Rows from block 8 of a small image classifier, named by matrix and row number. Rows with one number belong to one channel. Each number is 128 + 32 x the weight over its row's rms, rounded and kept within 0 to 255. All counts start at 0. Numbers have three digits each. After the name is the row's rms in percent of the matrix's.
After each channel's rows are labels from the 100 images, of 14976, where the channel reaches its highest value: "strongest on" is what is common among them. Only what is clearly more common there than usual is listed. The data: procedural textures in two colours, tilted and lit.
# convs0: first 3x3 conv (model.blocks.8.convs.0.weight, 128x128x3x3, standardized in use, each kernel summed), inputs 0-127
# convs1: second 3x3 conv (model.blocks.8.convs.1.weight, 128x128x3x3, standardized in use, transposed, each kernel summed), outputs 0-127

convs0.5 104:164145157134102189113124146126074170087106155141102168103167134142136117112139100061105174115127110110136154170095128158165101151064105173177091151136120181126128123167141171129137070152159147150101113024118143094107119186155083094116109132183119162103132133179126098135082128063126174125139125107145133084133100178137153051123114187163132146141141129130097096083135098073202153155134
convs1.5 094:175132092174123153118087124177108162108132151045092158090134080088190139039109135137096073114106166138062104119129159125148076079084169132115065128152103176175123177142082112110160045135107166106144157111144125164096130095145145140072162125108106160136083117102130166131166109160135144134079099108101134181112205137112121138160114117154080149152126131101163103114122123171132120158125
strongest on: white; ground colour: white; black; pattern colour: black

convs0.85 118:126013114130127133141165137067107180131145181126093129137206105129124052128152147109171130132097137129117103167104142134078158131050156139092061148148108126090097197090126206155173144164074099142149170155107147125200075112137144135143095091116158155139144123154151098080136115152132099179158133115142180116112084112113100145136119150131128112174116104114136162096122107112106126179161
convs1.85 108:153204155142195153119135103146160074185121105129125152136090104151115078170120154175133098175132123060117124110083132141161100142141152173094164141092122190135131069133110111099142171198084185164145122143100138153155131099100150202116083101105149131184150111163137139117186089109141152184116135182101134145040136109101099159097067087124128122125081142137143102147102089155099115130119
strongest on: yellow; pattern colour: yellow; ground colour: purple; ground colour: blue

convs0.41 132:112132099114110127145103104190100196206157133145153125160159135138120084123166170199122124102125102122087113097141101061122100108180158056068123131122120090119115144124132124121074134185178145173130143112111107158109100127177105139119106110140050179143146137123118152067145085155147149152038117154133153127149139166120179118128137139131152043099127168120125163099134136091103160161056
convs1.41 115:080142141101191111151111095169117118109117109125140111142051121098159152082155097120169081118145111121110142180103164132133183169120119035071172131111136165116137115128120098118063123075129134108117205098193128192091153090168163149141159128113156084162076068119060123145138133104084107124090163129114135134121184114122164072141137118122081146085119127114164175168175109135109122148101
strongest on: red; pattern colour: red; pattern colour: orange; ground colour: blue

convs0.96 095:133098124153111070234137126076129139125099111156145139103112115121078137182084113172092178156113091214114102140154131101106166138108090121154014132122152171105121101158145117154069141128128164145147163092101126175141067149154150103121098117137131185196169149126077090132120120144135161104168104113131145113132136148118114168130095125185108119120137117139162093100101088132124101216143
convs1.96 096:100137159122175174114158107156179110095122172126087152113170156089141103140067111120109070091068150115070187148128085101161150146148148116084123132120082177127129151134122099126183172121111124172181190171164118108120136124063149155165133142123159098131170090120144130175199141131045151204131161088110134146132145162119103094134136132119157140176144105166117093056102129145178096139094
strongest on: black; pattern colour: black; white; ground colour: white

convs0.26 126:074153102098102114169107121180110096120134119164127079128123134117157162124133096118117095069179118148119081142155168134122068091131184129162232137116195119124124107190121118087108073101136112094135142168119083140121167168132142143145098150150058133127108153128123162190120097136123123124167122132109080135159156130109134150041117189142112177069132135087058073155113171129132145150076
convs1.26 130:079143168130119157117147139165154122138078132096127126158105132116111059082152137144128113081126114095084129172191111101167092151079111141109139099054130103145134161131116185115105090181126085179098113105089142118045086091126134105150115130058128148103114136121102112070122148126092103155133155130109102095062130064105044146140134144093122129065106179141096150177048151155150129160127
strongest on: red

convs0.3 103:079090126140136136115095166110076128143127208136131125086120140124091098124070141162169119106126161004095140124131114174145124162172139151154073108115155174126181110102145140137138110154093092107157109168179104158137142109090153130097140089117097135155179140112148100172074177145131148146118139070197181175129124143117116142111152145147199156146143123105107103030158083111111148121111
convs1.3 100:087100108145138102110101179161137097164084109173141153117180089092106161188160115131118058110149165224144096167182113185079104136109135103151161163121150086148144144157124217103112132151133128156090106077099126127107157107105102072184111164119168109157137138067150135142144133106161171108076186112092151126169119187106142130088164156134152113156128101101166174162152127113101156152112
strongest on: teal; pattern colour: teal; blue; pattern colour: blue

convs0.108 108:152074132119208147110097099160146167088089132111147187098144117147099087183120165071136137157155122122070092134105176144129097154138094121163075156133096146083091120149185157101167143164122174181127085075168169108104094116024228114180151125131115130121130073154140175130095135130153131096146108142124096104131126094099127159117154125165160116116153152079143118080120140132113168121139
convs1.108 109:165162125130170131153102139068170207109139062177144118061122115135154149112104173150166117133108150087090153145089104130187165089127104083113137097100101144107118136081081128130154134077132134181128102097098147145152163130103063159093111159085089135144203125139114157147141052172114126163166164126133111107078158158161143112112153119160116106102121218154125126139120108070189097170140
strongest on: red; pattern colour: red; teal; ground colour: teal

convs0.7 116:084109134135148091091174110112112123150111100127122143134078089149121082138152105095162160128110138122141118151067161169192145111116105150072005101156162139085101132204131107112152092150143218167127123089099151138106102083071158131091150111124116130116145165146121111182069175123162156138114131116119133144168129151136063140088181186133128130132087167159172111101129093155101147135180
convs1.7 097:103129137186111134121137139120160138105104017144168101114171118069164121111084133141180121136141193087137139155088183115153112103188106100084153182197144140144133078060075128104142097089106117136139115132101093167137155124181134154114158151096113156095171123142137179145095157195089122126115169141141173067107128103148121104142148145101119110117086189088158086110147069100132126161115
strongest on: pink; pattern colour: pink; black; ground colour: black

convs0.18 099:100116136043134117115128174139103100067111151074163160087163114113127134125116137144140148104205135107158191138128155126087132101151131136134079112138140141129172146083116109093071115171150139126131145106088130205125149164129155115092158117015145147134143165178136158220090147151111147165176102145168160108123098130129136159117096136140123147156073071110146124048131085143145140101176
convs1.18 106:131085117065145130134152147120105174108109078130126132155150120070097111140050154117142114108168113179132175096148063154158072102108175064131089137109148097164183122154145112161167116119134113139113124096110159078097132115154155065145104177127132155175100098152125104172126090110131130150102108135124076147148162090055144103150036157134094170152180131152089089186111110147092113138067
strongest on: purple; pattern colour: purple

convs0.1 114:111146133081142127099111151079136148140141135112156106114128110144116138132128123111131158108125131146171166151106130159151094115137120170074015123113169138152173148113101139156074148135101145195132083089097163095140077118059150131126110208145134152114170164169196119171057149095091087090140117102167106159186161100148144118108069141144157181175074109177088089091133117141148162107149
convs1.1 105:182100154130125116135130173160170158162116119158165054137138154117118145129049094124181079178163126115117125088107146123174087116151131157187149146154166129154124126168115124112081088084163098137089175035174136091155203088154101132127093125096116117118132158166098130125129129115123075112177162111117149142107159072103137101136143170090126151107120102078113216181157080131124099156106
strongest on: purple; pattern colour: purple; blue; pattern colour: blue

convs0.121 102:140144100108116144075131129115153100125131120132145132163112120098103108044138140129135142160114109199146152095084158124128138119041137087157066119130051137084075203121113223134159162079147157144171109090134113072170137164135155141219114146111108170115084127130135088132148144130148132076128130116137066136121153146159133143146140156136131098120102171199170138087159176141172156110126
convs1.121 093:115136097137136196178110099149110178134149195127107156122155083116140173091099172120134128153134105134129114133098131109182105089085122088099149113142062118071134147140143083178154159166127114140170118131101134091121093070125116086179155069157139170127109175166190095129178142080141105170140110106091104095088143030132150148124122168072111152157137104107143147140117180097162174099195
strongest on: green; pattern colour: green; ground colour: red

convs0.100 104:076154140111212098109131087083124128142181096165115137076075166143112114162113095155160119141128146139124129122128082137151158053173092129145062152123134178181176085130109068116107118137097152201124165094128116111121125094160119145095134120118149157078173136146150088133141186166101143101114081107142168165099147162124151136061095147072112140154169180068084184117175137113139163136114
convs1.100 104:123146085076094075161114135090111039079122118082148108195136162176080129136078126131138127135176152168147122157118147114121153113116083144114169154097156071085177158094127128114059205102147159155063160139150120143151065115142139135161123211116132112142109106115134122070150129100197104161122130177164134126114121186137138156149138113166095160156110148151160148144149097083161161115168
strongest on: red; pattern colour: red

convs0.43 087:088098150087089138042086138098089106146140096058137132062147220123129106093142064168153100105114162156109155184089173142146100108171157169191129100154108093144176148135110122124119107171169103143076137116134119153158096160122183119173138121136135121117166099113107088091069137073125105176131122091131155143165118153107130212153084156157134142158110140118125141114151155142170108103174
convs1.43 080:144087135152102047117107103147130137118101203148088112099148054101148161102114151101123142096091181115100157177127108105088113121125094132181047086211108109140089168072163095103129102101132099164112132085103140093144155168117106155149168157156158103144147157122164127175148109152172130115059081093107096131119144082085102104165171143108141131152088078106118129151102124112125046115112
strongest on: black; pattern colour: black; white; ground colour: white

convs0.61 101:093075092099086134101140092149085170123131167087150097142148104164117137118123074157134108170134146097178152130062142134150154093181154159149090174139109192096107153158083174146109133126102084123163199096118125125195077089085142124095109165142118142115119112144148140131168121095157123117133120083074108178172211109155151126168114128174120132159059094170155076110195092122106156144127
convs1.61 099:093131137167107142146106136181089120158137131173156141090079133100090115099172094124133127154135127171075110182118148126125074141124201177127075089060096215137117137124147140105093034173164096132134145105091158079122118153147119152093148116146139129122135110144139148218108112121086142109119135122137153138109173093096083103159077137070134117099047071105151132143139125130160123160070
strongest on: black; white; pattern colour: black

convs0.6 107:150109154102137132160159151068082077089087186097187172149107103132135135091134124095074096102128141076107111115073125132201103141125120117172057096164119094131169148076113207162110132114148116100111137101156167091133078186137122118195183130119097109151111128156067159164154132133150131069141080107153154149165140134149119162141139172155125174109082132143153120074144089128099169181127
convs1.6 088:074180166113108168129168107040149192173096150063109114153127081157121111111028147148107101180072097111086113129124110168138056131134123097119110155160130165153126120150136166119134157091144106133119079149149078155118129137155132142100178117143147119172112162142159150109208122157162115207167119208152133138065126121126126120139091136127111093173161143077138130144135102106147136117106
strongest on: blue; ground colour: blue; yellow; pattern colour: yellow

convs0.62 111:153168083196122121154153109110132121111234128109130139129167234072129138139182130113146106136140102129152086099137092162139142149120141099152153118141118080137125172124181210120153141129134140117184161094114119107200111098141072126112139106125102071172137129117127126112144077067086066124086103134062119112163104122156124154119056132112108140145161165171131083125112126175147170128129
convs1.62 113:111112116153157116099138145127130120146145110144116152186233132122121104148087177117126134136161152160183094148155151191119097114121069168191121094135105157093139160154127100187182087110123128084146140109101120089167170132169163096096136137102094116139166126167101093148092027171108125103132149128121155170178113141115145095138151127134182151061115098196123136177108072101093122129182
strongest on: pattern colour: purple; pattern colour: red; pattern colour: blue; ground colour: yellow

convs0.77 112:174043110147134113155125161074110148144142184124126143139111116142100153144073160077117113079121174140108126117145132146164177164123118103151079135085116099130138141133108162141127095169154093144128164162115145100151139123096133028112113066070120116106115154188102068168101160127113158133155117122148178139127129156143157149127134163121076155099082150123182164096126055137223110155053
convs1.77 111:117163122125189121108117082158134098101193185143145072089123143149171139131149139138146140104087163158126195123132164075132147106137089136160166082117130073135152139108160163109073097128119131136107117190147140177122202111160148157095133158114110158139154171122120100100094117140090184171093145135104145116203089177123112121166187107129085082144139170179114122141193169190188111140165
strongest on: blue; pattern colour: blue; ground colour: orange; pattern colour: teal

convs0.76 117:120083180094110106139122164077072141167172183077136128105139148132149119139076108175130119115122153102119137154061125139199125143105097146122078177151143113169167124132089161168061111150152114139110143131158148054120095156144126143145115152113145146147117157137119091092066180118117141118180071152190197163159150127113179110100123134128114109134058113093109103093083059085121156189141
convs1.76 091:136193083157185093073130167110157155119118145109112127133095139084158094112057111065147116125104092115089083136169122133166114130139088124103118093121155145105141117188103153122097134143135042092129112131115144101138136133173127085056206185133127078146192090165095108110117115168075115153182145141076151188091123148142133123179153149086152115087146143135118110195135086143102103136099
strongest on: red; pattern colour: red; white; ground colour: white

convs0.25 092:108116089126155060077129152086085105147198142118191126090124176138156098143121107146117129157099149149136114142143180142070099123102167139128107161119152128145180173134102194118144108054154095150085133111102108122143048133114120160161082102152179096098164124111181110102150145145141177140142136041105156133164097110146199105115170120155109135222109149080146148142141148143106164133097
convs1.25 106:147151155112122164174123132119121107172167208128101084111145149144089133101143144115100159130107138065122097067119135100144141182112077128147148096135122122106098091108191091120140163158117161169100111191103107159163168115146092144134130120099127107039099132059129098109118142155162160085151116193169069185175135096129041117120126129097112145166166110169172156138187157139160106104090
strongest on: orange; pattern colour: orange; red; pattern colour: red

convs0.87 113:097105160124120151129109187089147147122082054156107103145121082119121153106060140109189130119143071134137155166113107080121162183099129109112040132127146129156071168112141163168113136090155133154155113104146130158079121147140146162128187094157080118158162128126190111145081160158121091096183067146132188082093145116166200125116120150179133134082171173132160111101088172120126145129152
convs1.87 111:095111136135114085136145120135115144110125160064174120138164124140125086109159149158117167130169124092085097167143080072143151065101078083123120086108113217139184143145182162103148103141157167163125089134058124083115098175104155123084139144114127120129169170102049119073144083171082135128130131091132124141099094163121134131111164103140153187097100155156077160099133194157072140089106
strongest on: black; ground colour: black; pattern colour: black

convs0.124 120:114143106152115099193155196089063140129188144125161131105108114144089155127043099152179074118139142159123140092141141131179156097188092100115061148161150175102110089124111149133115113127129142079115108041111176155145059169142167088099154159119135151153152191161129087148139149150096097165124152037142124093133181104118133135108117139092103104146081127118123162129133103114152149141172
convs1.124 103:090154172110107159164108166130187133191123164098093089079113184156114161163146117086138071110074090172139145122080116165134068148143177135104164163161080144148097092112095182119144113097139156129090088081160135186130105146061125121126119086142110135182153142154119100109110112094131161176158184122121156131067099154140121131150185096132129097175162135153085090117151137173050133157112
strongest on: green; pattern colour: green; pattern colour: teal; ground colour: pink

convs0.78 094:135147151089070104103158083171071130132106100080171134146110119152110112180156126136184176118103127200120162176116090111108098141092151094158153131173083084136146105139163096121151113081145116164143116117116145179121179155191155106133054161131131081123211102123129104127092118155142139124113039158137147097114151186095090137140130100116128177082148151120098122167094184131065142093163
convs1.78 094:116076139118140137149125110145208097126111123144138187128074095116186115214202146103124116099105138080179162088131073131084088128107158085133105117166095138098098108110102110140169110147129119151174118101174168150117165166103164102152133125148156111188178055150112099115151159127070125082098195097162149123128111117101148108136132117122144062100151109127076164127122197127121110144065
strongest on: ground colour: yellow; pattern colour: blue

convs0.117 098:091083140088097130098159130114069142196180112092120112137095066138118167097193078139157195121106131158094111120131095138108093120123145113123143103156136202108099115106087127100101105124116159104127169059086124152166180150123197105145119122125136139111030108147132091151169146129166205097185122182130125144130156108102146098148147149125124081114121093083108121069174122131141128170180
convs1.117 109:118136118103080065176158104085087152102110140154185120166169142115108131048119144086086159156131108152119164110172195113096084124105159138109130154048163142142123178098122137121051122087130102082091158078165129132155087138129138151140069110123152108146090122107120178086123152177114138123152133120093126136103153131139178149076117108109145146153109159153122142181182140164156162112022
strongest on: teal; pattern colour: teal; red; ground colour: red

convs0.59 082:125061098140103101192188174137103044110080140142157198088101116109105095107119155161191097167146127047139152170137122118101121122124111144111016120111148164129104108107142063101108114108127097172137139131140078143153120149108145170149153093112112101133177148188162116118132107121147123097162107125106148190168169126091150093133130089187099144109146165115155117111155166158114126110183
convs1.59 100:143120122060053094132121079128149095128099099161169139138143138126056106153147112086099150172137111089163098116128101107083176130160103213128128122100119122101101124138135205152100158161164137132167168158129120090116121107059122141132127089121114104139166148149148109118138096063114179110120103093160155089182110126151170169181130075127089168110130092111070151105134186089100196075155
strongest on: teal; pattern colour: teal; red; ground colour: red

convs0.11 098:175144142123157094106138168100100073126086167147098083130062115164102079105165104110155119164114164189153149113102096144089099106103200133192053060115153145103081099105171083115126133180129160135124054112104123104103164172125129160125141123193079149135201158114131132132135171106111140104149124165099138139083132162185112143125112146097107092115084178140126126154129072109177126147096
convs1.11 101:142114108161124161123133150138052160177157136079121112127092082149105114100067148150104167151179098167100176141056046134147143126059179081149149095149110097146120082146075152119115159161150196095114117107146140131177134126115155140153187113138125116092129102088184150129144156070107134149125113118163138158180094166105139170097152098170162190154190121114137115114110062146114145098150
strongest on: yellow; blue; pattern colour: yellow; pattern colour: blue

convs0.48 096:154131108133121125118148157136129136126116122141094160175149146145085129142129093096158103140103131134060055147069157151107093090066152187173075089091110103077086110122119130126126118135131168090103179092151170107165168111149164075150157166176145140131162117086109091161104148199107132121110137147076080137138125135167128146150103142151149150091061176142118131089218139167070179095180
convs1.48 081:103067144107127150157115101098166086048131120127131133091175119109189136144124133100132169041147115179133102126186118075124128173139090153140109209142098149140138054177098152121169158110114124079140080127125102152098123102131173113163100090165186154181140127111163150150124127143110123133115155138151096058100099120161154132167188164214131085128149158086104114098117139131098134170114
strongest on: yellow; ground colour: yellow; black; white

convs0.4 088:133088107041117124184167166094111141143121116203110085155147120135107158210141120122107142147142101113131084143169172117146187154089109086136055120075148113156099098087146104117057169102191133102136147137146096052182135154118105140141101107142151167137088125138170123132149103163166166104142075109196122138102171117123130095149154167151164080108116136110090102147146113128166140123061
convs1.4 093:080105115110115120140102140139106085103169189095146125121155133194061138160091124169128132153159069131167118080087120174089149104148106140116110107062140214095141132150117115069082148173153150207157079192091114139112129137150160076148123054145140114105130101104091142142117103116136067142154127111114156137185167075116125107129066111145139145099069122175133080119081133121132123123164
strongest on: blue; pattern colour: blue; ground colour: orange; ground colour: yellow

convs0.83 085:131111157142109181095131138155061076076125086182129136089139113156133151132105132148169138164104126187161149166105135177168155105202147165200069115086122131188107143154143139162148090198136082181078115104151164174090098125089176118102091177115163118095124126136116142129102066129137144120087147119058116143122143083087071143148157141105152179119141142072123118126092138096096099114119
convs1.83 109:126101110193126089137124137079154209153090140152138110114124133118180120131116167101144128133086143154098147153092214178145100129148096171159113193134093138100090114082137061124167203051131121118106154156204135158123119117108154116078144133153110113120105098091143135108112076133148136131106118153150097104195164181185092114063168123104105101147118158138112120079114110142074090152094
strongest on: red; pattern colour: red; yellow; ground colour: yellow

convs0.13 081:149161098112135112103150092143134079115172129141066112237101093139101104134124128093167155123181133094127138106158130118099169130138134149172000140157116142155122102085116133095108087142125151120161121144082106137135123129080108132168123166170097155101125175147161195206119103121112139133124121123151228158177165121157145148136120140115117155132092132138131150128142098130110075061070
convs1.13 111:162064140100146147133115102169065170147186104186122137116146076173087162110091109156128110167081127139146105095166128138142111143149072161131118160146134134103121089166136086169107126124116176125126100093116068131140226129153127060141173144151140144118122157150087123216064126083106100078128128129135106101213097096131113085142130178162089123166137135092158104101132121139080111123172
strongest on: blue; pattern colour: blue; ground colour: yellow; pattern colour: purple

convs0.101 096:124148102122148070096138124189143150172110111089110089109142054073149172087203081109166168193096147164118115112119101138081144136127117090171101166132141159129094164052106105139101147187101126114107133165123103138122133147092156137121125141143074128106135112148082106143125130107123155125189114111154183210084123146115161105152077163070156109095087142114120148174108073129199128176123
convs1.101 095:117116098104110111084156063096038145135118162152103146151140087156184102086139105173098152166209156119153146129155161139131140096111130041110185114134150143122143152175189105146067130129122128146152137104106112089165130147116127142141070122133111122131119112153098120147160092188130155146087138139092196087157135137155172139163125127156128169127169076136106121159230090057138137096136
strongest on: blue; pattern colour: blue

convs0.28 109:123150101095155092112141103152140199124103135083136128159118116103152061127123128151148130082102134077087102157107164160127158166133050119145073121164114100142142111128144201140100163178130162136130115091122187113088113153082132151138188182114140135134066116109140074168135146161112165178113064071170068199110077099100149179111199143108145154125132131114135143083099096127119168124160
convs1.28 098:140115117103138142119146097062145103093052124102191114104125132141129113109144131112092189131133138102118095131122133120081087169119131150158151155143226117129175157097092166131113156151127111160092103113160151114116120110097174167113092159107161196171157176082088081089129124179145107075165164171120145110133096163166148183146158128153161119138173158173141189208135104201108121117109
strongest on: red; pattern colour: red; ground colour: teal; ground colour: blue

convs0.29 088:136073077091096086149186156160149110115083097101155140142147118144168144074115153158137112172206131130163173122134132148127172068095124133112092189094086137092133172176150136116137125154114121124128149141127186125121130146094067185136099084082120095082084095111155097129105129062159152160070089135165142098167102169179180129145101110106102143143127112130089192120138129113209161142164
convs1.29 094:168132114152113164160116061191148155138148168171131140156104096147171103072109116124141095108161109112165139135157136115054113167113093102149077140134225123111076118123170078113136131115187115147089101152079095144180115128134106199063164117138179164087106086143170154150111152132091134107107090106073127105126088104138109160130093125164084147133092109101104093108202135098118139112183
strongest on: white; ground colour: white